python train.py --image_size=32 --norm="layernorm" --hidden_act="reglu" --nesterov=true --warmup_steps=1720
Rows from block 7 of a small multi-label image tagger, named by matrix and row number. Rows with one number within an expert belong to one neuron, the router's apart. Each number is 50 + 12 x the weight over its row's rms, rounded and kept within 0 to 99. All counts start at 0.
After each expert's rows are labels from the 100 images, of 14976, where the router gives the expert most weight on average: "strongest on" is what is common among them. Only what is clearly more common there than usual is listed. The data: made-up road signs on poles. In brackets: how many of the 100.
# router: router (model.blocks.7.mlp.router.weight, 8x192, trained with AdamW), inputs 0-191
# gate: expert gate (model.blocks.7.mlp.gate, 8x96x192), inputs 0-191
# up: expert up (model.blocks.7.mlp.up, 8x96x192), inputs 0-191
# down: expert down (model.blocks.7.mlp.down, 8x192x96, transposed), outputs 0-191

# expert 1
router.1:47 55 65 42 38 56 62 49 65 58 47 61 54 60 37 57 63 65 47 72 44 58 32 25 64 70 36 67 54 52 43 59 61 41 44 71 46 39 39 57 62 42 36 32 45 50 44 53 33 35 61 49 49 48 45 35 61 56 58 43 68 57 36 56 59 22 65 38 47 66 15 51 60 37 56 61 65 32 75 41 62 41 64 32 45 41 57 39 74 60 53 53 61 46 69 50 62 63 46 56 33 54 48 34 65 49 43 50 53 67 57 22 60 62 35 51 79 50 55 57 43 46 48 46 44 52 44 44 32 44 29 41 54 81 44 54 54 53 44 57 59 71 35 54 62 32 59 48 53 47 47 75 41 50 62 63 48 44 60 52 55 45 25 63 63 35 69 58 57 32 73 37 52 48 51 65 55 53 50 55 44 52 52 40 41 72 52 31 46 44 64 39
gate.0:28 61 44 59 26 39 65 61 32 33 38 66 37 54 56 59 43 50 50 54 40 60 61 43 43 40 59 33 45 68 64 28 55 63 50 70 50 26 43 55 35 43 72 44 66 60 40 52 29 24 64 52 43 48 48 49 40 59 36 55 59 50 47 46 40 34 45 44 38 50 49 52 58 54 48 28 53 56 31 53 48 55 57 62 66 44 40 45 54 63 58 45 71 62 56 37 54 65 46 51 57 18 42 28 29 58 42 38 56 59 78 56 38 57 58 49 47 44 27 80 28 55 29 56 71 62 63 34 40 38 62 47 47 47 46 58 58 59 64 61 53 41 45 62 63 47 65 46 61 53 50 49 35 53 48 45 66 74 58 65 59 45 46 47 26 43 63 58 66 27 59 48 41 58 57 41 75 63 49 55 63 44 50 45 36 52 36 57 42 71 63 44
up.0:43 56 37 59 44 29 69 47 49 50 50 46 42 48 50 41 55 61 54 38 47 44 63 55 63 39 39 51 71 48 54 60 45 69 53 65 41 38 46 49 44 54 38 44 44 39 73 55 32 55 36 36 56 45 44 52 51 45 52 49 48 44 63 19 58 49 60 54 55 40 54 35 60 71 45 44 56 58 43 57 17 45 40 58 47 77 40 33 52 23 65 51 71 41 68 59 56 43 32 55 53 43 39 34 57 68 60 51 69 52 54 43 46 50 60 58 40 66 56 75 30 42 48 20 59 71 54 28 56 46 35 49 53 48 60 41 43 49 54 73 32 50 45 48 62 58 35 46 63 52 70 43 61 62 51 29 24 55 67 51 60 55 42 61 36 53 41 25 51 40 75 34 39 41 40 46 40 40 72 80 52 38 66 42 54 60 64 67 36 58 39 67
down.0:53 42 34 42 46 64 33 65 58 47 53 77 70 56 15 52 44 50 73 42 36 66 29 37 47 54 41 61 43 67 51 41 44 30 43 22 38 63 55 62 32 39 56 41 61 52 51 44 46 41 51 63 47 46 62 60 77 39 54 44 66 57 54 62 41 61 51 39 56 29 56 42 42 51 58 70 55 35 81 53 79 68 47 51 41 50 50 51 41 37 40 34 47 52 44 68 69 31 79 42 51 48 56 54 52 37 42 41 49 50 58 72 64 59 34 48 52 33 59 41 61 45 60 71 51 50 23 85 35 64 56 41 42 54 37 63 37 50 53 56 36 43 55 48 43 46 38 52 63 47 52 56 44 63 54 67 56 51 52 37 49 45 46 41 41 40 51 50 58 58 36 61 52 42 43 68 60 43 29 48 60 64 53 63 43 44 24 32 61 50 39 45
strongest on: triangle sign (99); white rim (37)

# expert 7
router.7:57 52 60 41 39 31 61 60 49 32 51 43 44 48 52 67 37 43 62 26 24 52 43 78 43 49 59 35 58 52 44 68 57 61 55 33 43 40 38 67 62 73 53 72 52 54 61 46 63 50 32 44 47 55 30 60 48 52 46 43 55 32 48 53 60 52 51 47 68 62 48 49 64 28 51 45 64 36 40 35 39 57 45 54 68 68 32 43 43 48 44 62 48 60 41 54 59 50 58 41 44 50 56 61 44 49 51 40 38 38 45 53 57 55 66 40 42 39 84 46 44 46 53 48 28 29 63 53 40 46 65 47 54 57 59 43 48 30 54 52 64 52 48 47 58 20 46 34 57 33 32 77 57 37 58 48 45 58 55 69 49 41 64 46 65 37 14 66 42 39 43 39 52 43 52 46 39 57 46 60 51 22 29 50 45 30 58 48 60 92 56 36
gate.2:30 52 47 31 78 35 47 49 43 34 39 45 45 29 65 46 40 62 49 60 53 23 47 51 62 45 60 50 55 63 46 37 68 41 46 39 36 38 49 58 47 41 62 37 36 48 58 45 45 38 53 51 62 34 62 39 25 53 61 77 71 52 61 51 35 57 49 40 42 29 35 59 42 55 55 27 42 50 64 49 61 37 60 29 64 40 53 59 48 51 63 53 70 66 40 36 52 57 55 45 36 55 40 35 46 35 56 49 34 69 24 44 69 75 56 48 38 63 56 47 52 64 40 48 50 56 56 51 54 61 57 54 54 55 76 44 28 51 64 69 53 52 42 38 75 55 52 48 46 57 41 43 41 61 58 61 44 55 59 51 34 59 38 46 30 38 54 30 57 39 59 76 48 45 40 58 76 47 44 49 19 77 58 58 33 57 78 43 46 48 48 60
up.2:53 59 44 33 58 33 49 34 54 38 57 64 39 44 56 34 46 69 54 66 46 53 67 59 48 53 69 50 73 47 31 55 47 47 58 40 52 54 77 56 39 46 75 53 46 41 58 45 56 48 53 46 48 47 61 40 46 64 57 76 61 52 45 50 35 36 53 48 40 33 40 52 41 55 58 36 45 46 58 57 63 36 63 48 57 52 60 47 59 52 58 47 59 53 52 58 53 66 75 50 35 51 51 41 32 23 54 43 57 43 41 43 53 62 28 44 26 72 64 46 39 79 33 48 60 40 52 37 44 67 57 47 56 40 50 44 39 39 46 50 56 51 51 26 66 66 53 50 46 62 60 58 62 64 47 58 38 48 49 53 53 53 22 11 30 49 66 41 60 45 73 54 57 36 45 73 63 44 48 45 34 77 61 52 48 44 64 10 40 42 49 22
down.2:56 54 53 64 33 33 28 63 52 73 44 46 25 43 50 46 41 61 49 37 65 37 37 55 51 49 54 57 25 51 65 65 65 48 56 55 46 55 45 56 35 56 52 33 53 68 58 58 39 66 47 38 45 41 46 40 41 45 56 66 50 45 51 62 57 45 61 33 42 40 37 53 43 40 42 34 58 26 49 52 68 72 62 61 40 41 65 44 48 47 38 48 49 27 26 33 51 54 37 74 55 46 57 57 68 44 54 51 28 34 43 52 53 62 64 47 44 47 47 51 38 48 51 60 81 26 46 63 49 33 34 78 46 75 43 48 55 31 51 67 41 64 50 57 51 51 42 50 33 67 47 61 68 42 71 54 54 37 71 74 65 38 46 62 51 54 42 43 65 65 47 31 49 58 52 27 43 77 50 56 44 71 56 34 65 27 49 57 52 38 49 58
strongest on: black face (86)

# expert 5
router.5:50 71 53 69 49 50 40 42 36 48 68 31 55 30 49 64 42 42 40 44 49 64 51 57 76 53 69 49 71 37 53 59 55 44 25 47 39 59 63 37 45 46 36 42 40 47 52 54 69 56 43 62 48 42 49 53 28 48 49 45 58 43 75 63 46 51 62 41 63 77 66 37 43 32 67 16 45 50 72 49 52 52 35 67 68 52 55 36 47 55 37 65 46 49 63 62 45 60 65 67 57 46 35 59 67 58 47 47 60 54 52 55 44 58 54 61 50 58 18 72 87 50 43 58 57 49 51 52 61 68 69 50 53 41 78 54 49 40 63 62 41 61 26 59 57 62 68 52 48 48 35 46 38 33 44 52 54 49 45 44 56 49 66 49 37 31 23 59 53 59 39 70 66 53 50 33 64 44 52 52 46 42 61 55 60 53 50 58 42 34 41 72
gate.2:41 51 44 47 64 49 48 29 45 46 57 55 49 57 60 47 68 39 46 30 55 48 29 36 66 40 50 28 59 35 43 49 36 57 62 45 56 54 40 41 51 74 35 47 40 53 51 63 45 50 61 44 60 56 25 47 44 37 65 39 42 69 38 52 53 52 30 56 69 59 37 62 53 37 67 29 72 54 50 73 33 47 48 44 38 46 35 49 71 50 51 38 50 42 46 49 45 53 49 66 89 46 48 41 49 45 47 15 69 48 60 69 58 49 49 43 26 74 25 55 35 63 48 67 53 38 46 44 54 44 54 61 43 47 57 54 54 44 46 78 58 46 56 62 59 51 63 43 74 36 53 44 34 36 31 73 43 39 55 58 58 62 34 37 44 63 64 25 40 42 61 55 61 55 50 44 37 46 58 64 46 72 72 54 71 48 51 65 58 47 39 39
up.2:36 54 51 46 56 30 49 64 56 49 59 58 58 46 45 26 49 45 45 54 51 56 40 57 47 58 56 56 17 46 51 54 32 12 43 54 51 40 41 25 60 86 27 52 62 46 64 54 35 80 58 58 41 72 62 70 59 55 45 52 28 47 60 31 53 57 53 42 48 35 43 67 46 45 50 64 64 42 44 69 59 57 46 56 44 41 60 48 30 36 57 53 42 59 73 58 31 38 64 51 32 40 44 51 69 38 40 61 68 45 47 44 39 55 40 62 50 41 39 46 65 50 49 43 62 79 50 56 33 47 56 67 54 54 55 54 38 67 57 51 72 43 60 57 51 47 56 19 52 38 41 78 50 49 44 64 35 40 41 42 47 58 36 36 62 47 55 48 54 49 37 53 48 58 61 77 57 44 55 59 22 41 71 58 49 35 49 47 37 44 50 58
down.2:42 45 57 60 47 50 64 46 49 48 39 22 32 57 64 59 77 52 39 65 28 60 41 57 47 48 35 58 70 55 44 38 61 71 52 33 68 58 59 28 34 57 63 43 54 72 39 65 35 40 37 35 48 57 43 52 82 49 55 61 58 51 38 53 36 73 37 56 61 43 41 52 72 60 48 35 41 56 61 65 45 55 42 41 78 72 28 40 67 70 66 48 53 35 48 49 67 43 37 44 34 59 45 50 57 54 59 37 45 58 56 50 55 39 55 56 51 56 36 45 61 44 56 18 27 36 56 51 48 56 55 36 47 48 53 36 58 51 56 64 57 60 64 25 42 57 27 54 56 56 42 51 44 64 39 45 55 47 40 65 19 60 43 54 68 53 52 39 41 66 65 40 44 53 41 52 49 71 58 39 43 39 53 46 53 49 57 39 39 66 19 54
strongest on: ! (38); grey face (38); ? (29)

# expert 6
router.6:52 63 68 51 68 31 35 69 25 41 50 45 31 31 61 70 47 49 62 36 43 48 49 52 38 50 61 55 59 41 44 34 43 63 78 42 14 60 65 48 46 49 42 62 41 52 52 44 65 26 54 47 51 50 78 51 33 67 47 65 52 31 48 65 46 55 51 60 52 71 68 52 38 37 73 62 32 48 31 62 85 68 53 50 60 50 46 45 31 54 51 58 47 68 59 55 57 58 50 65 53 43 77 58 45 46 50 40 54 48 63 51 57 38 61 39 39 48 43 40 45 37 35 75 41 47 57 34 30 50 58 46 61 59 63 39 62 55 54 60 69 56 42 45 63 25 73 57 68 46 49 58 48 52 61 51 53 43 69 59 44 45 40 67 68 45 36 41 60 50 54 59 49 68 29 55 45 56 74 52 39 38 54 45 38 40 67 54 47 52 48 58
gate.0:50 53 55 49 76 47 65 49 62 64 78 40 49 56 42 42 54 38 62 44 54 56 45 55 35 17 55 56 50 27 65 37 78 50 62 47 55 45 54 62 56 52 54 62 65 46 54 60 56 51 68 55 55 52 50 57 62 37 39 52 67 63 54 65 64 48 59 35 54 45 55 43 52 47 52 32 54 32 41 46 42 49 50 48 50 36 53 41 67 29 80 32 45 37 62 22 39 71 34 51 59 72 42 48 45 47 49 55 36 52 39 52 40 58 29 46 43 48 51 45 39 58 53 45 54 31 56 40 38 52 73 49 64 47 31 45 69 55 45 37 35 38 22 56 56 33 50 45 40 34 44 50 42 56 70 12 43 64 57 48 73 56 55 26 58 72 29 48 35 47 54 56 34 58 50 53 44 64 44 39 50 44 48 48 83 41 42 66 56 59 34 52
up.0:57 57 35 59 20 62 60 66 54 49 66 52 52 43 43 47 57 35 47 30 49 54 48 46 76 85 48 59 61 55 81 57 38 59 55 43 59 50 67 61 65 59 38 72 30 57 43 37 29 43 37 45 50 47 68 37 53 53 35 60 46 38 58 55 62 28 41 57 45 48 44 49 38 66 31 64 59 60 64 42 52 64 41 61 41 64 52 52 49 74 47 59 41 63 31 56 57 46 59 31 41 61 59 53 48 34 55 49 64 31 48 62 53 28 42 46 59 66 69 63 67 68 45 44 33 37 48 37 38 40 39 37 40 46 50 44 54 54 30 64 27 31 49 33 50 70 53 48 66 47 62 44 57 23 39 62 45 54 39 57 31 35 41 54 68 42 64 51 42 47 43 63 45 45 71 46 58 46 57 44 45 75 58 39 31 46 48 64 44 33 53 59
down.0:45 59 60 41 71 41 47 31 74 61 64 70 65 59 61 29 57 75 68 43 42 23 65 49 53 50 52 65 65 31 44 35 50 48 70 28 31 43 31 41 50 32 46 24 39 37 44 50 55 41 50 44 54 42 39 42 41 46 51 57 47 47 56 63 29 51 63 33 36 53 49 42 44 64 61 68 51 52 51 46 42 32 67 67 77 47 45 47 23 54 56 50 58 40 48 72 44 27 40 48 39 66 52 41 36 59 71 45 64 30 63 35 34 46 39 49 62 28 48 34 48 46 43 42 52 52 50 44 54 76 34 57 72 58 61 46 46 61 41 77 48 43 47 54 59 56 67 41 41 63 55 38 51 37 37 54 64 51 27 57 67 54 67 59 35 50 40 62 50 32 30 48 45 46 59 46 54 51 39 58 70 56 49 57 53 56 63 62 66 47 48 45
strongest on: orange face (41); drop (32)

# expert 3
router.3:51 63 72 57 49 48 69 58 58 54 74 44 47 42 48 53 63 53 56 52 56 54 43 47 52 58 64 64 49 77 75 60 29 58 38 55 51 48 53 69 38 79 35 43 12 57 63 45 53 42 61 56 69 41 30 59 41 51 56 54 40 54 73 50 53 49 48 44 46 39 56 61 59 62 56 38 64 45 57 42 52 46 33 48 65 39 55 58 47 33 36 35 69 47 56 43 51 58 86 28 43 48 36 40 50 52 43 70 55 74 67 26 34 59 43 40 69 48 29 64 49 54 32 75 49 56 46 44 72 33 35 62 57 62 44 40 37 61 55 57 53 36 47 36 46 65 41 55 50 50 65 46 46 45 35 53 67 49 60 56 51 37 48 30 38 29 44 59 63 33 50 67 57 41 61 54 65 38 37 40 48 60 48 60 68 56 43 53 71 34 44 57
gate.0:47 49 57 62 65 66 48 64 46 56 68 37 68 53 39 59 73 40 39 55 59 33 77 29 52 35 53 31 51 48 50 49 55 47 29 24 53 65 66 55 52 40 66 52 47 49 34 48 54 30 25 51 56 33 51 54 63 49 48 30 41 47 34 58 54 59 47 58 48 56 45 45 52 57 32 72 61 45 60 60 34 47 58 63 23 50 38 33 37 45 61 33 57 51 55 29 36 24 58 59 54 47 47 39 44 59 48 48 63 57 46 53 72 55 29 63 63 38 55 39 45 57 63 67 54 58 64 33 45 61 56 48 45 57 33 55 33 32 54 33 53 63 39 42 34 60 33 52 63 47 50 47 59 20 57 40 35 49 46 37 31 57 42 66 50 59 68 43 44 52 63 72 48 49 63 48 37 60 50 58 74 72 74 59 51 24 55 41 54 62 55 64
up.0:58 55 71 30 57 33 40 53 47 45 71 54 47 49 55 61 42 58 48 61 46 68 50 57 39 66 66 47 53 50 53 36 25 44 65 70 53 53 21 42 38 59 42 48 54 52 63 50 39 49 56 51 60 72 53 31 40 56 55 44 32 61 95 55 44 33 77 36 45 64 64 66 40 57 69 37 42 51 42 33 56 68 53 37 64 70 37 69 52 61 45 51 49 51 53 67 55 59 46 58 43 64 51 70 32 33 43 58 45 75 52 31 51 48 49 45 50 52 51 53 29 60 45 47 66 38 54 43 35 52 47 60 63 45 70 39 58 41 46 64 46 56 65 71 49 63 39 54 25 41 42 49 32 56 54 50 57 49 61 51 49 49 55 44 39 39 40 51 44 54 50 20 62 46 41 50 53 37 55 46 35 25 21 46 33 59 27 48 40 33 46 64
down.0:54 62 56 53 63 48 53 46 48 71 49 49 44 48 52 42 56 43 42 42 61 40 61 54 68 52 57 42 33 56 55 66 52 49 49 59 54 31 57 71 59 55 47 48 72 47 44 50 40 36 30 49 30 50 44 59 47 49 53 45 50 20 40 51 40 53 35 60 33 45 46 30 81 44 53 43 51 35 50 71 58 69 57 35 45 65 47 51 30 20 54 27 56 41 30 44 27 40 46 56 32 62 42 64 42 78 18 66 57 52 83 47 69 40 65 51 53 83 53 62 62 62 39 73 43 53 61 52 38 45 44 65 36 49 37 60 47 52 51 44 37 19 71 28 42 57 44 41 42 46 42 52 48 39 54 45 43 63 29 42 56 56 50 59 55 53 55 33 54 32 50 59 45 70 52 49 55 50 56 45 47 80 56 51 48 38 44 57 49 49 61 61
strongest on: square sign (90); orange rim (32)

# expert 4
router.4:58 38 59 62 63 35 56 50 47 75 43 39 51 35 48 66 51 52 55 55 51 58 43 31 52 52 70 52 33 68 27 49 51 53 35 69 53 41 49 60 48 37 43 70 32 49 56 17 46 31 61 65 44 55 37 56 57 34 62 73 59 31 61 68 57 73 25 36 50 37 53 48 51 61 62 32 80 43 68 60 55 61 49 58 26 37 53 44 40 66 66 56 68 59 47 30 57 50 55 58 42 36 46 29 65 51 64 48 54 80 48 47 44 52 52 52 60 28 35 43 43 36 38 46 48 56 51 45 54 38 38 41 46 60 55 41 55 64 51 43 36 30 47 45 56 51 68 52 47 53 51 51 57 53 44 61 49 41 60 58 82 32 40 38 54 48 32 43 66 38 46 58 36 49 60 45 56 62 49 40 51 40 55 47 70 74 73 35 65 51 74 51
gate.0:71 37 46 58 45 66 32 45 52 65 58 55 50 58 35 47 53 48 54 49 59 68 62 44 55 38 50 61 33 53 39 54 42 28 42 35 33 52 58 34 75 49 42 53 49 51 53 58 35 25 52 67 61 43 68 36 34 60 54 63 32 46 57 71 49 39 55 66 59 70 44 48 45 45 72 63 22 43 46 52 60 62 21 55 51 39 43 74 64 63 37 53 46 47 62 51 39 40 30 62 54 61 41 57 54 38 40 58 54 61 39 58 61 70 51 57 41 34 66 48 48 57 53 61 42 55 62 70 58 32 42 77 77 50 54 45 61 69 41 38 51 39 33 46 51 35 45 33 31 49 64 53 32 50 33 43 36 76 45 43 50 57 56 23 54 32 69 59 44 40 38 29 56 56 37 60 44 63 64 44 31 53 40 48 65 69 47 37 40 54 51 50
up.0:59 59 47 61 40 53 58 58 52 76 49 37 27 55 40 60 54 44 51 55 65 58 52 46 70 44 56 50 41 50 52 49 56 43 37 58 16 53 37 47 66 49 43 26 47 52 65 50 37 58 44 66 56 59 47 39 58 52 52 59 49 42 46 62 45 57 50 70 33 71 48 37 59 43 76 48 26 32 52 51 54 63 46 49 61 35 40 74 61 79 30 55 65 56 57 33 34 46 18 63 59 71 39 54 50 69 39 62 54 50 38 47 52 68 51 71 40 40 54 34 41 44 40 62 48 31 61 51 51 43 72 37 57 52 55 53 41 59 46 52 44 66 31 40 38 40 38 41 39 56 54 54 64 59 57 36 50 54 39 54 53 31 56 25 74 41 59 68 46 60 41 17 48 64 58 62 32 46 73 39 60 53 46 51 50 58 37 19 53 52 48 56
down.0:36 53 58 49 70 35 57 35 38 59 37 51 76 82 62 72 58 43 41 45 60 48 50 66 40 52 62 54 49 66 65 42 42 67 57 61 59 40 60 44 44 64 46 34 31 45 41 53 67 65 43 51 49 59 45 58 40 46 33 32 66 49 55 56 34 27 55 43 66 48 29 56 63 61 63 47 55 48 53 63 54 54 51 67 45 55 36 48 49 51 33 71 11 62 37 43 64 72 65 53 57 33 38 40 48 45 46 43 50 49 37 55 37 58 48 52 63 30 47 71 68 57 60 41 47 57 46 45 58 44 32 52 55 42 35 51 46 43 56 48 51 55 85 59 56 45 65 27 45 39 45 55 46 43 46 29 58 52 70 52 40 60 24 58 43 45 55 44 43 55 41 43 36 39 29 70 58 33 25 67 50 62 57 33 42 27 47 57 37 62 59 54
strongest on: square sign (55); black rim (40); white face (27)

# expert 2
router.2:64 47 54 29 28 32 40 42 53 32 33 78 49 48 58 57 46 41 44 42 52 46 52 45 31 65 55 41 26 49 48 66 47 47 47 47 60 49 30 70 52 58 52 49 42 38 47 34 63 49 18 54 65 55 48 75 59 63 46 38 67 44 40 52 44 57 61 37 35 64 36 54 55 66 60 70 42 49 31 56 53 42 56 37 37 41 30 30 67 68 44 64 53 54 42 34 56 41 40 42 64 50 67 46 53 59 38 44 45 73 44 64 56 50 44 32 52 25 67 49 38 31 57 41 53 47 59 58 59 60 44 51 58 42 39 43 54 38 37 61 54 49 40 35 50 57 65 44 50 26 30 83 60 44 71 56 43 42 55 60 59 64 37 43 32 46 37 70 50 62 56 45 33 35 44 61 43 47 45 62 34 30 45 42 48 60 49 35 53 88 52 41
gate.2:18 53 62 46 61 44 77 33 50 49 43 21 42 67 57 32 56 59 57 36 37 42 20 66 32 32 74 41 67 47 54 47 61 36 57 37 37 62 55 52 59 60 54 67 45 50 59 47 47 49 41 56 37 52 44 70 40 30 66 51 57 29 58 38 58 47 39 61 53 50 40 41 47 56 51 55 68 39 62 44 37 62 51 64 47 65 44 40 47 53 62 37 40 48 55 63 37 44 49 60 75 56 65 38 64 74 53 39 50 43 31 44 35 57 51 51 48 57 59 46 35 36 55 57 72 68 33 31 58 52 50 44 57 50 56 64 41 36 58 60 42 42 53 54 68 42 42 61 49 33 40 47 41 52 59 79 69 45 44 51 48 47 40 59 51 72 58 50 49 29 43 45 59 44 40 40 34 45 69 63 64 45 44 67 24 51 49 37 20 72 63 44
up.2:70 57 44 24 49 44 35 61 49 64 33 64 46 24 52 63 38 45 47 39 61 55 59 50 66 63 40 73 48 46 61 54 32 44 49 48 94 24 37 71 44 52 25 39 50 51 45 59 57 44 54 51 66 57 46 54 53 45 46 56 26 49 47 66 45 55 57 51 54 53 51 53 63 47 52 48 40 55 46 57 45 47 47 45 55 37 43 92 42 29 41 51 42 76 43 46 53 56 45 34 39 44 38 82 41 45 28 52 67 51 58 54 63 46 61 63 60 49 45 45 69 55 47 41 28 43 60 45 48 52 34 64 60 47 49 45 67 64 53 35 63 67 54 41 50 49 58 42 51 33 42 75 48 53 34 46 36 53 58 44 39 53 61 34 39 37 50 61 42 44 72 50 61 49 49 38 55 44 72 42 21 63 61 33 76 55 61 52 64 38 40 54
down.2:55 33 58 54 51 49 42 42 49 39 38 49 42 40 57 49 55 55 62 18 44 48 46 48 48 56 77 57 59 23 45 58 61 57 36 47 55 59 42 43 42 38 46 61 50 42 51 48 64 42 45 49 66 65 62 60 37 31 85 56 65 56 56 52 45 44 53 26 43 58 52 58 21 38 61 21 44 62 60 65 74 35 56 51 48 46 70 29 54 38 58 41 61 57 47 48 38 42 35 40 72 49 51 46 31 54 61 60 49 59 27 31 49 39 65 40 39 48 51 51 54 33 55 62 55 56 59 84 48 56 55 31 69 53 39 56 30 38 49 57 51 40 36 46 44 38 51 39 65 59 49 42 53 41 53 60 65 31 47 57 28 57 49 34 44 43 50 48 76 48 30 56 50 66 64 49 60 50 42 48 75 74 50 70 26 60 43 40 54 68 68 42
strongest on: blue face (41); black rim (36); arrow right (27)

# expert 0
router.0:57 55 37 28 42 43 44 40 36 50 61 39 59 47 30 57 38 47 63 40 56 48 60 42 48 56 66 57 62 45 39 43 54 58 57 49 33 31 67 54 48 61 48 32 59 52 40 53 60 64 40 51 32 40 67 43 24 49 55 56 63 33 49 59 41 70 49 45 66 47 71 48 45 37 53 70 61 68 49 51 55 52 39 49 82 33 44 23 44 65 46 46 45 45 23 53 36 55 47 32 40 19 27 71 52 61 61 31 60 44 45 38 50 54 40 77 35 46 64 48 65 59 45 45 51 41 51 54 45 48 47 42 48 72 68 58 58 37 64 23 52 47 25 50 66 34 48 57 60 68 51 51 57 40 38 58 47 50 42 30 60 48 72 26 45 37 33 61 34 50 47 56 60 61 40 32 57 33 50 53 51 35 54 69 52 46 47 79 40 60 37 43
gate.2:30 55 64 53 58 54 60 61 44 68 56 47 55 47 48 53 40 57 78 58 56 33 32 44 38 61 48 52 57 39 65 56 47 36 42 31 70 45 54 70 41 68 51 65 47 36 33 60 38 28 80 56 30 41 35 36 45 56 36 43 46 57 44 49 40 52 54 39 45 39 45 51 50 44 63 26 37 72 65 38 51 44 58 61 56 36 50 51 53 26 48 39 32 53 56 70 36 60 61 52 62 42 67 54 67 46 44 53 49 44 48 63 59 61 59 56 44 37 81 46 49 41 61 36 71 87 51 48 33 17 31 43 51 43 60 39 59 42 35 42 41 34 42 63 33 56 64 24 55 52 54 52 50 60 40 40 37 60 55 48 61 50 44 38 54 49 59 56 58 31 52 51 49 63 69 64 76 57 35 40 43 41 70 53 29 39 52 63 50 67 47 53
up.2:53 38 40 43 52 35 47 44 45 53 59 70 86 44 73 36 56 40 54 62 42 67 52 55 57 68 62 47 41 23 47 45 41 61 50 58 27 49 41 55 47 20 49 41 44 59 74 46 56 42 22 52 37 57 45 59 63 43 56 47 51 48 58 51 52 39 44 47 54 58 62 63 47 47 55 75 81 22 58 64 48 64 53 37 49 50 29 32 56 51 42 58 39 45 38 34 30 57 52 20 49 66 78 58 38 50 44 42 47 35 30 69 38 65 58 21 62 32 32 54 63 36 43 49 45 44 48 51 53 57 34 48 57 64 54 50 47 42 68 26 50 72 40 44 69 51 32 61 59 50 57 55 55 43 53 35 60 32 51 56 46 47 67 50 61 61 53 52 62 50 64 43 56 42 41 47 42 45 48 54 65 67 44 64 62 65 48 60 43 29 54 57
down.2:58 45 57 60 45 48 76 57 27 63 54 53 65 44 55 69 54 68 28 74 63 53 37 43 58 47 46 55 34 42 37 43 44 54 66 49 60 69 50 46 53 55 39 60 45 61 36 62 58 74 46 55 46 32 57 61 59 60 53 66 51 32 66 45 23 64 42 47 38 33 43 42 62 58 64 48 58 50 30 58 19 39 65 46 37 32 39 46 28 33 64 39 38 52 79 72 52 58 53 57 49 52 41 32 56 52 48 52 54 60 58 59 54 53 54 49 48 38 48 42 62 59 41 56 35 52 60 49 28 44 36 64 34 69 52 53 60 61 58 42 45 29 45 46 32 64 49 50 56 42 69 44 33 53 35 44 37 71 31 32 67 47 37 31 57 51 50 59 56 47 42 42 73 50 74 31 35 71 52 28 55 56 42 36 62 64 41 51 71 47 35 48
strongest on: blue face (35); 20 (31)